From a checkpoint of a small text-conditioned image diffusion model.
Model: 12.3M parameters, 48-pixel images, arch uvit, text encoder width 128, text encoder layers 10, text encoder norm layernorm_no_bias, text encoder activation squared_relu, norm rmsnorm, activation gelu, num experts 32, patch size [8, 8], width 192.
Training: muon at rate 0.0037, batches of 128.
Data: trained on larger renderings of crowded toy scenes, 90422 training examples.
Rows from block 2 of the denoiser of a small text-conditioned image diffusion model, named by matrix and row number. Rows with one number belong to one neuron. Each number is 128 + 32 x the weight over its row's rms, rounded and kept within 0 to 255. All counts start at 0. After the name is the row's rms in percent of the matrix's.
After each neuron's rows are labels from the 100 images, of 14976 (inputs lightly noised), where the neuron reaches its highest value: "patch colour" is the nearest of a few named colours to the mean colour under the peak. Only what is clearly more common there than usual is listed. The data: larger renderings of crowded toy scenes. In brackets: how many of the 100.
# fc1: MLP up (model.blocks.2.mlp.fc1.weight, 576x192), inputs 0-191
# fc2: MLP down (model.blocks.2.mlp.fc2.weight, 192x576, transposed), outputs 0-191

fc1.38 090 [128 128 128 128 195 128  82 128 171 128 179 128 128 180  78 128 167 128 128 128 128 206 128 104 178 128 100 135 128 128 172 128 128 128 128 128 128 128 128 188 128 128  45  80 128  36 128 128 128 128 128 128 201  80  94 128 128   7  64 128 128 128 102 128 128 128 128 128 128 128  25 128 106  73 128  97 172 149 128  48 128 128 128 128 128 128 128 213 128 170 128 128  93 128  76 128 128 128 128 128 152 128 128 128 128 128 128  84 128 128 128 128 128 128 184 128 109 128 128 240 128 128 181 128 128 128  84 155 128 128 205 128 128 128 128 128 128 128 128 128 128 128  76 156 128 128 128 128 128 128  70 128  77 128 128 128 128   0 128 128 128 128 128 128 128 128 128 128 128 128 188 128 189 174 128 128 128  50 154  85 128 128 118 128 163 128 128 185 128 174 128 128]
fc2.38 113 [128  90 128 128 128 128 128 128 128 128  27 128 128 128 128 128 128 128 120 128 128 128 128 174 128  47 128 128 128  62 128 128 128 128 128 128 128 128 145 128 128 128 208 206 128 187 128 177 128 166 145 160 128 128 128 128 128 207 172 128 128 128 128  73 128 171 128 128  83  46 229 158 128 128 128 128 128 128 128 236  72 128  92  80 128 147 128 128 128 128 128 171 162 128 128 128 128 128 128 128 128  63 128 128 214 128 128 200 128 128 128 128 128 161 128 128 128 128 128   2 128 181 128  82 128 128 128  74 128 128 128 128 128 128 128 128 128 128 128 128 128 128 169 128 128 128 128  80 128  95 184 128 130  65 128 128 166 244 128  79 128  61 191 108 128 128  89 181 128 128  71 128 128 128 128 128 128 128 128 159 128 190 128 128 128 128  78  96 128 128 128 128]
patch colour: grey (51)

fc1.188 101 [186 128 128  91 128 137 128 128 237 179 128 128 128 128 172 128 128 128 128 128 128 128 128 128  75  50 128 128 128  88 128 144 128 128 128 128 128 170 178  26 128 128  38 128 162 128  82 128 175 128 128 128 128 128 128 128 128 181 128 128 128 187 128 128 128 128 128 197 128 128 128 128 128 128 158 128 180 128  61 103 192 167  87 172 128 128 128 128 199  88 158 128 128 177 128 128 128  80 212  84 128 128  53 170  88 128 102 190 128 128 128 128 128 128 128 128 128 128 128 128 145 165 128 161  87 128 128 128 128 184 128 128 119   0 138  93 128 128 128 128 161 128 128 128  78 128 174 182 128 128 128 128 128 128 128 128 128 128 128 128 128 128 128 128 128 128 128 128 175 128 128  79 128 128 128 128 128 128 128  72 211 128 128 128 128 128 235 178 161 128 184  50]
fc2.188 123 [ 44 128 128 128 128 128 128 128 128 128 186 128 144 128 128 227 128  84 163 128 230 128 128 128 101 181 128  56 128 128 128 128 172  55 128 128 128  95 128 198 128 128 128 128  91 128 189 128 128 128 128 128 128 128 128 128 128 159 128 227 128 128  81 128 178 174 128  33 190  93 128  57 161 128 128 185 128  52 128 128 128 128 128 128 128  91 177 144 128 128 128 167 128 128  81 128 128 128 128 128 128 128 172 128 183 128 205 226 128 128 128 128 178 128 128  81 128 128  98 128  98 128 128 100 128 128 128 128  97  92 128 128 128 196 128 128 128 128  56  78 128 128 128 197 128 128  83 128 128 128 174 128 128 128 197 128  64 128 128 128 128 128 128 185 128 128  85 128 128 128 128 128 128 128 203 128 109 128 128 128 128 128 128  80 162 128  67  96 128 128 102 160]
patch colour: brown (63)

fc1.322 100 [ 54 128 128  63 128 169 128  81 102 128 128 128 128 128 103 128 118 128 179 128 128 128 128 128  69 128 128 145 128 128 128 128 135 128 128 128 210 128 128 128 128 128 128 160 128 128 128 128 128 128 128 107 128 128 128  39 128 128 128 128 128 134 128 128 128 128 128 128 128 128 128 128 128 128 200 128 128 128 128 175 128 172  98 160 128  88 128 128  57 128 128  66 128 128 128 128 128 128 128 128 128 128  89 140 128 191 128   0 128  33 128  67 128 128 128 128 128 128 128 128 128 128 128 128 255 133 161  97 128 150 128 128 232 128 128 128 128 128 128 112 128 128 200 128 128 128 128 128 207 152 128 128 174 128 128 128 128 197 128 154 128 128 128 128 112 128 128 182 128 128 207 128 197  63 178  94 156 128 128 157 128 128  83 169 128 128 128  62  18 128  71 128]
fc2.322 088 [128 128 128 128 128 128 168 128 128 128 128 128 128 128 128 128 128 128 128 128 128 128  85 128 128 128 128 128 128 197 128 128 128 128 176  30 128 128 112  41 219  73 128 128 128  14 128  80 192  24 128 128 128 128 128 128 128 128 128 128 128 128 128 129 190 128 249 128 128 128 128 128 128 128 154 128  57 128 186 128  13 128 128 128 128 128 128 128 216 128 128 128 128 128  62 128 128 128  18 128 128  53 128 128 128 128 128 128 128 128 128 128 128 128 128 128 128 128 128 128 128 128 128 128 128 147 128 128 128 128  52  57   9 128 128 128 128 128 128 128  76 128 128 128 170 128 128  38 128 128 128 128 128 128 128 128 195 128 128 128 128 128 128 128  92  84 128 213 128 128 128 128 128 128 128 128 128 128 128 128 128 128 128  68 128 128 128 128 128 128 128 128]
patch colour: brown (61)

fc1.167 094 [128 128 136 128 217 191 128 128 128 128 128  68 176 128 128 128 190 128 128 128 105 128 205 135 128 158 128 128  99 128 108  86 128 128 128  54 128 128 128 128 128 128 128 128 128 128 128 128  45  57  70 128 128 128 128 200 128 128 192 128 128  55 128  99  91  73  54 128 128 128 128 128  98 128 128 128 128 128 128 128 128 128 128  81 128 156 158 144 105 150 128 104 128 178 128  55 128 128 128 187  66 128  68  97 161 128 111 128 128 128 198 194 160 128 128 128 128 128 128 128 128 105 128 128 128 128 128 128 128 128 172 192 128 128 128 128 128 128 128  65 128 128 128 128 142 128 128  49 128   2  60 128 128 128 128 128 128 128 128 128 128 128 128 167 128 128  71 128 121 169 128 128 199 128 128 195 139 128  90  73 128 128 189 128 128 128 100 128 128 128 128 255]
fc2.167 103 [128 128 239 128  58  86 128 178 128 128   1 128  41 128 128 128 167 128 150 128 128 128  60 166 128 128 128 128  90  88 106 128 128 173 128 182 128 197  76 128 128 145  98 128 128 128  78  14 128 160 173 128 128 128 128  17 128 128  80 128 128 128 128 128 128 128 128  55 128 128 128 186 128 128  70 172 128 128 128 128 186 128 128 128 165 128  82 128 128 128 128 128 128 128  91 128 194 128 128 128 128 128 128 128 128 128 128 156 128 128 128  97 128 128 128 128 128 128 128 128 128 128 128 166 222  90 128 128 128 128 128 128 101 128 128  68 155 128 128 180 128 128 128 144 128 237  32 128  91 128 128 128 128 128 128 134 128 128 128 128 128 172 128 168 128 140 247 128 128 128 128 128 152 128 128 128 128 128 128 105 128 165 128  84 128 128 128 128 128 128 128 128]
patch colour: brown (75)

fc1.260 094 [ 96  35 128 128 128 128 128 128  35 128 104  99 128 139 128 128 128 121  43 128 181 128 128 128 128 128 128 128  51 170 128 128 128 128 128 128 128 128 128 128 128 128 128 128 128 128 128 128 128 128 103 128 128  72 102 128 174 128 128 128  72 128 128 128 128 128 128 128 128 128 159 128 170 128 128 128 128 188 128 128 128 128  78 157 128 128 128 128 128 188 128 128 128 128  68 128 128 128 201 128 199 128 128 181 128  97 128   6 128 128 128 128 128 128 128 128 128 128 193 128 128 128 128 128 128 128 128 128 128 128 128 128 128 128 196 128 128 220 128 192 128 128 128 128 203 128 210   1 128 128 128  58 128 128  11 243 128 128 206  98  70 128 128 182 128 128 128 128 128 128 128 128 128 128 128 128 128 128 128 175 128 128 206 128 128 128 128 128 128 128 128 128]
fc2.260 123 [128 198 128 128 128 128  76 128 189  62 195 128  83 128 128 128 128 128 224 128  53 128 128 128 128  78 128 108 211 128 128 128  78 128 128 128 128 128 128 128 128 168 128 169 128  78 128 128 128 128 128 128 128 128 128  81  51 183 128  87 175 128 128 128 166 128 128 128  64 128 128 128  65 128 105 128 128 111 128 128 144 128 175 128 128 128 128 128 128  71 128 128 128 128 128 128 128 128  65  85  64 153 128  62 128 128 211 201 128 210 128 128 128 128 168 128  88 128 128 128 128 128 173 128 128 128 128 128 128 128 128 128 128 128 128  97 128  52 128 128 128 128 165 128 128 128 128 255 175 128 128 161 128 197 254 128 128 128  23 128 166 167 128 128 128  78 128 128 128 128 128 128 128 128 128 128 128  86 128 128 128 128  60 104 128 128 128 128 128 128 128 128]
patch colour: grey (65)

fc1.304 103 [128  95 140 128 175 128  75 148 128 128 128 128  75 167 128 164  85 128  80 128  89  98 128  47 128 128 181 128 160 161 128 128 128 128 128 128  87 128 128 225 128 128 128 207  66  79 128 178  95 128 128  93 128 128  87  77 128  75  73 128 128 128 128 128 170 128 128 128 128 128 102 220 128 128 182 128  93 128 128 128  93  66 128 128 128 128 128 128 128 128 128 128 137 128 128 128 128 128 128 128 154 128 128 128 128  33 128 128 199  84 128 165  95  88 128 128 128 151 128 128  76  93 128  99 115 128 128 128 101 184 128 190 128 128 128 128 128 177 128 128  88 128 128 177 128 128 128 128 128  81 186 128 128 128 198 128 128 128 128  60 128 128 128 128 128 178 128  69  68 175 128  81 128  80 191 218 154  86 128 128 166 128 128  62 128  68 128 178 128 128 128  32]
fc2.304 105 [128 103 128 128 188 101  86 128 167 128 128 128  83 128 128 128 182 128  69  73 128  93 128  96 128 128 174 164 179 128 128  78 128 128  46 160 128  90 128 167 128 128 128 176 128  93 128 189 128 128 128 128 128 157  84 128  99 106  49 103 128 128 128 128 198 128 128 128 128 128  81 128 128 128 199 108 128 128 128 128 128 128 128 128 155 128 128 128 128 128 128 128 128 128 128  75 128 128 128 128 189 128 128 128 128  18 128  62 191 108 128 128  72 128 128 128 128 128 145 128  57 128 128 128 174 128 128 128 128 219 103 190 128 128 128 128 128 178 128  29 128 128  86 142  87 128 177 128 128  71 223 103 128 128 185 128 128 128 110  64 128 128 199 128 128 188  87  85 128 178 113 128 128  79 154 221 128 128 128 128 128 128 128 128 128  88 128 189 128  94 169 128]
patch colour: pink (33)

fc1.76 072 [128 128 170 157  41 128 208 162 128 128 128 128 128 128 180 206 166 128 128 128 128 128 161  97 104 162 162  89 166 128 128 128 128 128 128 128 128 128 128 128  79 128 128 174 128 128 128 128  80 128 199 128 128 128 128 128 194 128 128 128 128 128  46 128 240 128 128  72 128 128 168 128  48 161  91 128 182 128 128 128 128 162 128 128 128 128 128 128  63 128 128 128 128 128 128 128 181 128 128 128 128 128 128 128 128  86  80 128 128 128  89 128 128 128 128 128 227 128 128 128 128  56 222 128 128 180  85 128 128 128 204 128 170 128 163 128 157 168 128 161 216 168 128 128  94  66 180 128 128  95 128 128 128 128 128  93 128 128 128 179 128  45  82 151 128 128 128 128 153 128 128  79 150 169 128 128 195  85 128 128 128 168 128 128 128 128  87 128 150 202 128  85]
fc2.76 056 [128 160 128 128   4 128 202 183 128 128 128 128  89 128 128 128 128 128 128 128 128 128 128 128 128 128 128  80 128 128 128 128 128 128 166  77 128 128 128 128 128 128 128 128 128 128  89 128 197 128 128 179 128 128 128 128 128 175 128 128 128 128 128 128 236 128  92 128 128 128 174 128  75 231 128 128 204 128 182 128 128 189 128 128 128 128 128 128  60  81 128  55 128 128 128 128  77 187 128 128 128 128 128 128 128 128 128 128 128  63 128 128 128 128 128 128 128 128 128 128 128 128 128 128 128 128 128 128 128  76 128 128 128 128 128  60 128 128 128 128 128 128 193 128 128 128 128 128  66 128 128 188 189 175 128 190 128 128 128 128 183 128 128 128 128 228 128 205  70 128 128 128 128  73 128 128 128   9 128  87  63 128 128 128  32 128 128 128 128 128  49 128]
patch colour: brown (66)

fc1.456 089 [128 128 128 176 128 128 128 128 128 128 128 128 128 128  31 227 128 128 128 128 128 221   0 128 184 128 128 128 128 128 128 128 128 156  66  48 128 128 128 128 128 128 128 128 128 128 128 128 128 128 147 128 128 128 128 128 128 128 185 186 128 128 128 128 128 128 163 128 128 128 192 128 128 128 128 128  42 128 128 128 159 128 128 128 128 101 128 128 128  11 128 128 195 128 128 128 128 128 128 181 128 128 128 128 128 227 128  56 128 128 172 128 148 128 128 128 254 128 128 128 128 128 128  44 128  51 128 199  18  68 128 128 128  96 128 128 128 176 128  97 128 128  62 128 128 128 128 128 128 191 128 128 128 128 128 128 128 128 128 128 128 128 128 128 128 128 128 128 152 128 128 128 128 128 128 128 128 128 128 128 128 128 154 200 128 128 128 128 128 128 128  82]
fc2.456 129 [128 128 128 128 128 128 128 128 128 128 128 128 128 128 235  67  91 128 192 128 128  30 255 128  60 128 128 128  96 128  99 128 128 101 203 177 128 128 128 128 128 128  52 128  87 128 128 128 128 128  90 128 186 128 128 128 128 128  88 128 128 128 128  97 128 128 128 128 128 128  42  49 128 128 128 128 204 108 128 128 128  75 128 128 128 192 128 172 128 253 128 109  96  89 150 128 128 150 128 108 128 128 128 128 177  70 128 219 155 128  69 128 128 128 128 128  53 128 128 128 128 128 128 194 128 200 128  46 213 185 128 147 128 128  93 128 128 128 159 128 128 128 184 128 128 128 128 140 128 128 181 128 128 128 128 128 128 186 128 128 128 128 128 128 128 128 128 128 128 176 128 128 128 110 128 128 128 128 128 128 128 128 128 128 181 128 128 128 128 128 102 133]
patch colour: grey (91)

fc1.453 062 [128 128  49 128  61  38 128  22 221 128 128 128 128 128 128 180  29 166 128 128  82  87 128 128 196  74 128 128  40 128 128 128 128 128 101 128 128 128 128 128  30 128 182 128 128 128 108 128 128 128  54 128 128 128 128 128 128 179 168 128 128 128 128  89 128 128 128 128 128 128 192 168  28  54 128 128 128 128 128 175 128 128 128 128 128 128 128  55 128 128 128 128 128 128 128 128 128 128 128 128 128 128 128 128 128 128 188 128 128 128 128 207  72 128 128 128 216 128 128 128 128 128 128 128 128 176 128 128 128 128 187 128 128 179 170 128 128 128  75 128 128 128 128 128 128 128 128 128 128 128 128 128  76 128  71 128 128 128 128 128 128 128 128 128 128 128 128 128 128 128 128 128 181 128 128 128 128 128 128 128  59 128  96 128 128  80 128  48 128 128  51  37]
fc2.453 081 [128 128  60 128  69 128 128 110 128 128  86 128 128 128 128 180 101 228 128 128 128  96 128 128 195 128 128 128 128 128 209 128 128 128 128 128 128  86  42 128 128 187 128 128 128 195  75 128 128  58 128 128 167 128 128 181 128 202 128 128 107  62 176  84 128 128 128 128 128 128 170 128  54 128 128 128 128 128  75 166 128 128 128 128 128  75  93 128 167 128 128  67 128 128 128 128 128 128 128 128 128 200  88 128 156 128 192 128 128  63 128 177  71 128 187  75 174 128 128 128 167 128 128 128 128 169 128 128 128 178 128 128  96 165 184  70 128  64  96 103  67 128 128 128 128 128 128 128 128 128 128 128 105 128  79 128 152 128  95 128  91 222 128  98 161 128 128 128 199 128  77 170 128 128 128  70 128 128 128 128 128 128  75 128  88  89 128 128 128 128  42 128]
patch colour: grey (51)

fc1.181 134 [128 185 128 102 128 101 128 203 128 128 128 128 128 128 161 128 128 128 128 153 128 128 197 128 128 128 128 128  94 128 128 128 121 128 128 128 128 128 128  70 128 128  99 128 128 128 128 128 175 128 128  55  98 128 128  70 128 128 128 167 128  67 128 181 128 128 157 207 128 128 151 128 154  83 128  85 128  77 177 128 128 167  46 128 128 128 128 194 173  60 216 128 128 128 128 128 163 128 128 128 128 203 128 128  79  47 166 128 128 163 128 128  16 128 128  92 156 128 179 128  73  79 128 128 180 128 165  47 128 128 128 130 167 128 128 169 128 128 182 128 128  49 181 128 128 128 128 183 151 222 128 128 128  79 179 128 128 128 128 128 189 128 128 128 128 128  88 188 128 126 128 157 128 140 128 128 128 128  91 128 128 128 128 128 128  40 128  96 190  84 128 128]
fc2.181 095 [128 128 128  75 128 128 128  53 128 128 128 128 128 128 128 128 128 128 128 128 128 128  34 128 128 128 128 128 184 128 170 189 128 128 128 128 128 128 128 204 128 128 128 128 128 128 128 128 128 128 128 128 128 128 128 128 128 128 128 158 128 209 128  67  48  71 128 158 128 128 128 128 128 128 128 128 128 128 128 175 128  38 128 128 175 128  50 128  53 128 128 128 128 128 128 128 128 128 195  56 128   3 128 128 128 128 128 128 128 128  88 170 128 128 128 128 128  53 128 128 211 128 101 103 128 128  70 161 128 128 128 128 128 128 128  53 154 128 128 128 128 128 128 128 168   0 128 128 128 128 128 128 128 128  40 128 128 128 128  96 128 128 128 128 128 128 128 128 128 128  46  85 128 128  92 128 128 128 128 211  85 128 181 128 128 128 166 128  64 194  42 128]
patch colour: grey (56)

fc1.338 098 [128 128 128 128 128 128 171 128 111 128 128 204 128 128  57 193  65 128 128 128 128 128 170 128 128 128  94 128 165 128 128 173 128 128 128 128 128 128 128 128 128 140 128 128  89 128 128  40 128 128 166 128 128  50 128 128 128 128 128 128 128 128 128 169 128 128 184 128  92 128 128 112 128  90 128 128 128 193 128 128 128 128  17 128 128 128  88 128  59  97  96 128 128 128 195 182 128 128 128 128 128  76 202 128  37 128 211  37 128 128  79  87 128 128 128 128 154 128 128 128 128 128 128  86 128  89 128 128 128 128   9 128 128 128 156 128 128 128 128 128 128 128 128 128 128 175 128 128 128 128 128 128 128 128 128 169 128 187  55 128 128  31 104 128 128 128 128  90 128 128 196 128 128 182 128 128 128 128  71  69 128  41 176 128 128 100 128 128  36 128 128 128]
fc2.338 088 [128 128  92  95 128 128 128 128  54 128 128 128 128  49 128 128 128 128 128  53 128 128 128 128 128 128 128 128 197 128 128 182 128 128 128 128 128 107 128 128  80 128 128 128 128 128 128 128 128 128 165 128 128 128 128 128 128 128 128  82 128 102 166 128 183 128 128 128 128  73 180 128 128 128 128 128 128 128 128 152  79 128 128 128  77 128 128 128 128  72 128 150 128 168 128 128  51 128 128 173 128 255 128 128 128 128 128 128 128  84 128 160 128 128 154 128 128 209 128  68 128 128 128 128 159 128 196 128 136 128 128 185 128 128 128 128 128 128 128 128 128 128 128  17 128  63 128 209 198 194 214 128  26  39  44 128 212 128 128 128 128 128 128 128  46 128 128 128 128 164 128 128  31 128  82 128 128 128 128 128 128 128 171 128 128 128 128 128 128 128 128 128]
patch colour: grey (76)

fc1.55 072 [244  56 128 128 255 128 128 128 128 128 128 128 128 128 164 128 128 128 128 128 128 219 128 128   0 128 128 128 128 128  58 201 128 103 128 128 128 128 128 128 128 128 128 218 128 128 128  78 151 128 128 128 128 128 128 128 128 145 128 255 128 128 128 128 191  35 128 128 128 128  84  44 128 128 128 128 128  64 128 128 192 128 128 158 128 128 128 185 180 128 128  82  81 128 128 128 155 128 128 128 128 128  64 128 128 128 163 128 128 188 128 128 128 128 128 128 128 128 128 153 128 171 128 128 128 128 201 128 128 128 213 128 128 128 128 128 128 128 128 128 128 128 180 128 128  59 128 128 128 128 128 128 128 128 128 128 128 128 128 128 128 128 217 128 128 128 128 128 128 128 128 128 158 108 128 128 128 128 128 128 128 174 128 128 128 128 128 128 128 128 190  92]
fc2.55 120 [128 128  63  94 128 128 128 128 155 128 194 128 128 128 128 178 128  78 128 128  93 103 128 128 184 213 128  75 128 128 128 128 128 128 128  87 128 128 128 160  50 128 128  32 175 128  90 128  91 128 128 128 128 217 200 128 128 128 128 128 211 128 128 113 161 110 128 128 128  74 186 128 128 181 128 128 128 128 128 128 128 128 128 153 128 154 128  57 128 128 128 128 128 128 181 128 128 128  31 178 158 128 128 128 128 154 128 128 173 128 128 128 128 128 170 192  96 128 128 128  81 128 128 128 173 177 128 128 128 128 128 128 160 128 128  79 128 128 128 128 128 128 128 128 181 128 193 190 128 128  29 128 128  84 165  68  82 128 123 128  86 128  53 128  93  70 128 128 128  87  94 128  62 176  88 128 128  92 128 128 128 128 153 128 128  84 128 151 227 164 176 128]
patch colour: pink (32)

fc1.252 107 [167 128 128 128 128 143 128 128 128 128 128  85 124 128 128 128 128  93 128  85  75 107 128 128 128 128  74 218 128 128 104  36  88 100  59 128 227 128 128 128 143 128  84 158 128 128 128 128 160 128 128 128 128 128  84 128 128 128 128 128 128  96  51 128  94  85 128 128 203 128 128 128 128 128 128 128 128 128  67 128 128 128 213 162 168 106 128 128 128 200  95 128  87 128 128  82  72 163 128 128 162  58  66 128 217 176 128 128 128 128 128 128 128 128 128 128 139 128 128 156  46 128 214 128 128 128 156 128 128 206 223 128 128 128 128 128 128 151 128 128 128 128 128 128  83 128 128 128  88 128 128 128 172 128 128  72 128 128 128 128  61 128 212 128 128 153 128 128 128 128 128 128 128 102 171 128  59 128 128 128 179 128 128 128  85 128 128 128 163 200 128  33]
fc2.252 070 [128  35 128 128 128 128   2 128 128 128 128 128  81 128 128 128 128 128 128 112 128 128 128 128 128 128 128 128 128 128 128 128 128 128 128   0 128 128 128 128  45 128 128 172 128  35 128 128  27 153 128 128 128 128 128 148 217 128 128 215 128 128 128  76 237 128 128 128 128 128 207 128 128 128 128 128 128 128 128 128 128 128  64 117 128  99 128 128 128 128 128 128 128 128 128 128 128 128 128 128 128 128 128 128 128 128  77 200  90 128 128 170 128 128 128 128 128 128 128 128  66 128 128 128 128 167 128 128 128 128 154 128 128 128  58 128 128 128 128  73 128 214 128 128 128 128 128 128 128 128 128 192 128 128 197 128 128 128 177 128 188 128  56 128 128 128 128 225 128 128  47 128 128 128  10 128 128 128 128 128 128 128 128 128 128 128 128 128 128 128 128 128]
patch colour: brown (72)

fc1.54 093 [128 128 128 128 128 128 128 128 128 128 128 128 169 128 128 128 100 204 128 128  87 128 204 128  92 128 128 211 128 128 128 128 128 128 128 128 128 208 128 128 128 128 128 128 128 128  17 128 128 128 166 128 180 177 128 128 128 128 128  31  41 128 128 128  76 128 128 128  69 128 128 233 128 128 128 128 128 128 128 128 105 214 128 128 156 128 128 128 128  21 128 128 128 128 128 128 124  25 128 128 128 128 128 128 128  50 128 128 146 128 128 222 128 128 149 195 128 128  19 187 128 128 128 128 128 100  63 128 128 128 128 128 128 128 128 180  44 128 128 128 128 128 162 128 128 128 128 128 128 128 128 128 128 128 128 128 128 235 128 218 128 128 172 128 128 128 128 128  71 128 128 191 128 128 128 128 177 128 128 128 128 128 128 128 128 128 128 128 128 128 128 128]
fc2.54 107 [128 128 150 128 128 128 128 128 128 128 128 128  39 128 100 128 179  47 128 128 219 128  80 128 128 128 128  78 104 157 128 128 128 128 128 128 128  47 128 128 128 128 128 128 128 128 252 128 128 128  77 128  75  87 157 128 128  96 128 204 178 128 128 128 178 128 128 128 128 128 128  26 128 128  72  89 102 128 128 128 128  34 128 128 116 128 128 128 128 189 128 128 128 128 128  68 128 222 128 128 128 128 128 128 128 183 128 128 128 128 128  82  92 128  43  74 196 128 255  57 128 128 173 165 128 159 203 128 128 128 128 128 128 128 128 102 228 128 128 128  93 128 114 128 128 128 128 128 106 153 128  89 128 128 162 128 128  56 128  98 128 128 103 128 128 128 128 128 146 128 128 128 128 128 128 128  90  69 128 128 128 128 145 152 128 128 128 128 128 128 128 128]
patch colour: brown (67)

fc1.104 132 [149 128 128 128 118 183 128 191  87 128 128 128 151 128 128 215 128 128 128 128 128 128 143 128 128 128 128 128  57 128 163 128  81 128 128 128 128 128 128 128 128 103  77 136 178 128 128  65 128 128 128 128 220 128 128 128  44 128 128  47 128 128 107 128 128 171 128 169 128 128 187 128 128 128 173 128  93 128  83 128 174 128 128 176 182 128  54 128 128 128 128  21  98 128  43 128 108 172 104 128 128 128 128 186 159 128 128 100 115 128 128 204 157 128 128  82 128 128 128 148 128 128  42 128 128 128 128 148 128 161  61 148 128 128 128 128 128 128  97  70 147 167 128 150 128 180  71 128  98 209 187 156 128 110 128 191 128 128 128  47  92  85 128 128 128 154 128 128 128 128 128  24  82 128 179 128 166 128 128 128 128 128 128 169  91  95 128 128 128 113 169 135]
fc2.104 078 [ 89 128 128 168 128 128 128 128 180 128 128 201  79 128 128 172 128 128 128 187 157 128 128 128 128 128 128 128  87 188  91 128  89 128  81 174 128 128 128 128 128 105 128 159 128  31 175 128 128 128 128 128 212 128 128  57  81 128 128  67 128 128 185 128 128 128 128 128 128 128 128 174  76 128 128 128 128 128  75 128 128  90 128 128 128 128  32 216 128 128 230  92 128 128  84 128 128 159 128 128 128 170 128 191 128 128 128 128 128 209 128 128 128 128 128 128 128 128 128 128 128 128 128 128 128 128 128 128 211 198 128 128 128  53 128 128 128 155 128 128 128 128 173 128 170 175 153 128  47 220 128 128 128 128 128 128 128 128 128  52 128 128  89  84 167 206 128 180 128 128 128 128 173  47  80 128 128 128 128 128 128 128 128 128 128 128 128 176 128  82 128 174]
patch colour: pink (33)

fc1.324 081 [128 128 162 128  65 128 128 128 128 128 128 128 128 128 172  89  91 128  65 128 128 128 128 128 128 128 167 128 100 171 128 128 128 128 128  60 128 128 128 128 128 157 185  45 108 128 128 128  93 184 128 128 128 128 128 128 128 128 128 197 128 175 128 128 128 128 128 128  19 128 138 128 128 128 128 128 128 128 128  94  34  97 128 227 128 128 128 128 128  86 128 128 108 128 128  65 128 128 128 128 183 128 128  46 128 128  88 128 128 203 128  65 128  74 128 128 128 128 128 128 128 128  51 128 128 128 128 128 128  37 128 128 128 128 128 239 212 128 128 128  46 128 128 128 128 128 113 231 128 128 128 128 128 128  95  72 128 128 128 128  32 128 128 128 153 128 221 128 128 164 128 128 128 128 128 160 128 128 128 128 128 128 128 128 128 128 128 128 241 128 128 128]
fc2.324 133 [ 50 128 128 128 128 128 128 128 128  52 128 128 128  70 128 128 176 128 128 205  93 128 128 128  66 128 128 128 128  64 128 128 128 107 128 128  83 128 128 128 128 128 162 128 128 128 154 128 205 128 128 128 194 128 128 128  28 128 128 128  69  28  96 128 128 128 128 153 128 128  67 128 189 183 128 100 128 128 128 128 128 128 128 128 128 128 128 128 128 128 128 128 128 202  94 115 128 128 101 236 128 128 128 128 128 128  67 128 128 128 115 128  79 128 128  90  62 132  55 128  55 128 128  88 128 128 174 212 128 128 128 128 128 128 128 128 128 128  91  45 128 128 100 128 128 128 128  48  63  44 128 128 128 199 177 128 128  88 128 128 128 128 131  93 128  47 142 128 128 128 128 128 128 128 128  93 128 174 128 128 128 128 128 198 128 128 128  76 128 128  51 128]
patch colour: pink (47); white (43)

fc1.237 055 [ 86 128 128 128 128 128 128 128 128 128 128 128 128 128  58 107 128 128 128 128 128 128 128 128 253 133 128 128 128 128 128 128 128 128  49 128 128 128 128 128 217 128 128 128 128  60 128 128 183 128 128  98 128 128 128 128  66 128 128 128 128 128 128 128 128  50  60 128  18 128 232 128 128 128 128 177  87 128 128 128 128 128  44 128 128 145 128 128 128 128 128 128 128 128 128  25 128 128 128 128 106  65 128 128 128 128 128 128 183  35 128 154 128 128 128  84 128 128 128 128 128  27  17 128 128 128 128 108 128  59 128 128 128 128 184 128 128 128 128 128 128  48 128 128 128 128 128 128 128 128 128 129 128 128  92 128 185 128 128 128 128 128 128 128 128 128 255 128 128 128 128 128 128 128 186 175 128 128 128 128 128 128 205 128 128 128  71 128 128 128 128 128]
fc2.237 091 [128  69 128 128 128 128 128 180 224 128 163 128 181 128 128 128  48 128 128 205 128 128 128 128 203 191 128 128 128  63 128 128 128 128 128 128 128 128 128  93 128 115 128 128 128 128 128 128 128 156 128 128 128 128 128  75 128 128 128 128 128 128 128  66 128 128 128 191  57 128 128 128 128 128 128 157  22 128 109 128 183  70 128 128 128 235 128 128 128 128 128 128 128 128  62  74 128  80 128 128  93 128 128 128 240 128 128 128 128 128 157 148 128 128 128 128 128  29 128  63  94  92 128  83 159 128 128 128 172  71 128 128 128 128 205 128 128 128 128 128 128  43 128 128  85 128 220 128 128 128 128  76 128  78 128 128 128 128  74 128 128 128 128 128 150 128 128 128 128 128 128 128 128  72 232 128 128 128  69 128 128 128 128 128 128  88 128 128 128 128  80 128]
patch colour: pink (66); white (25)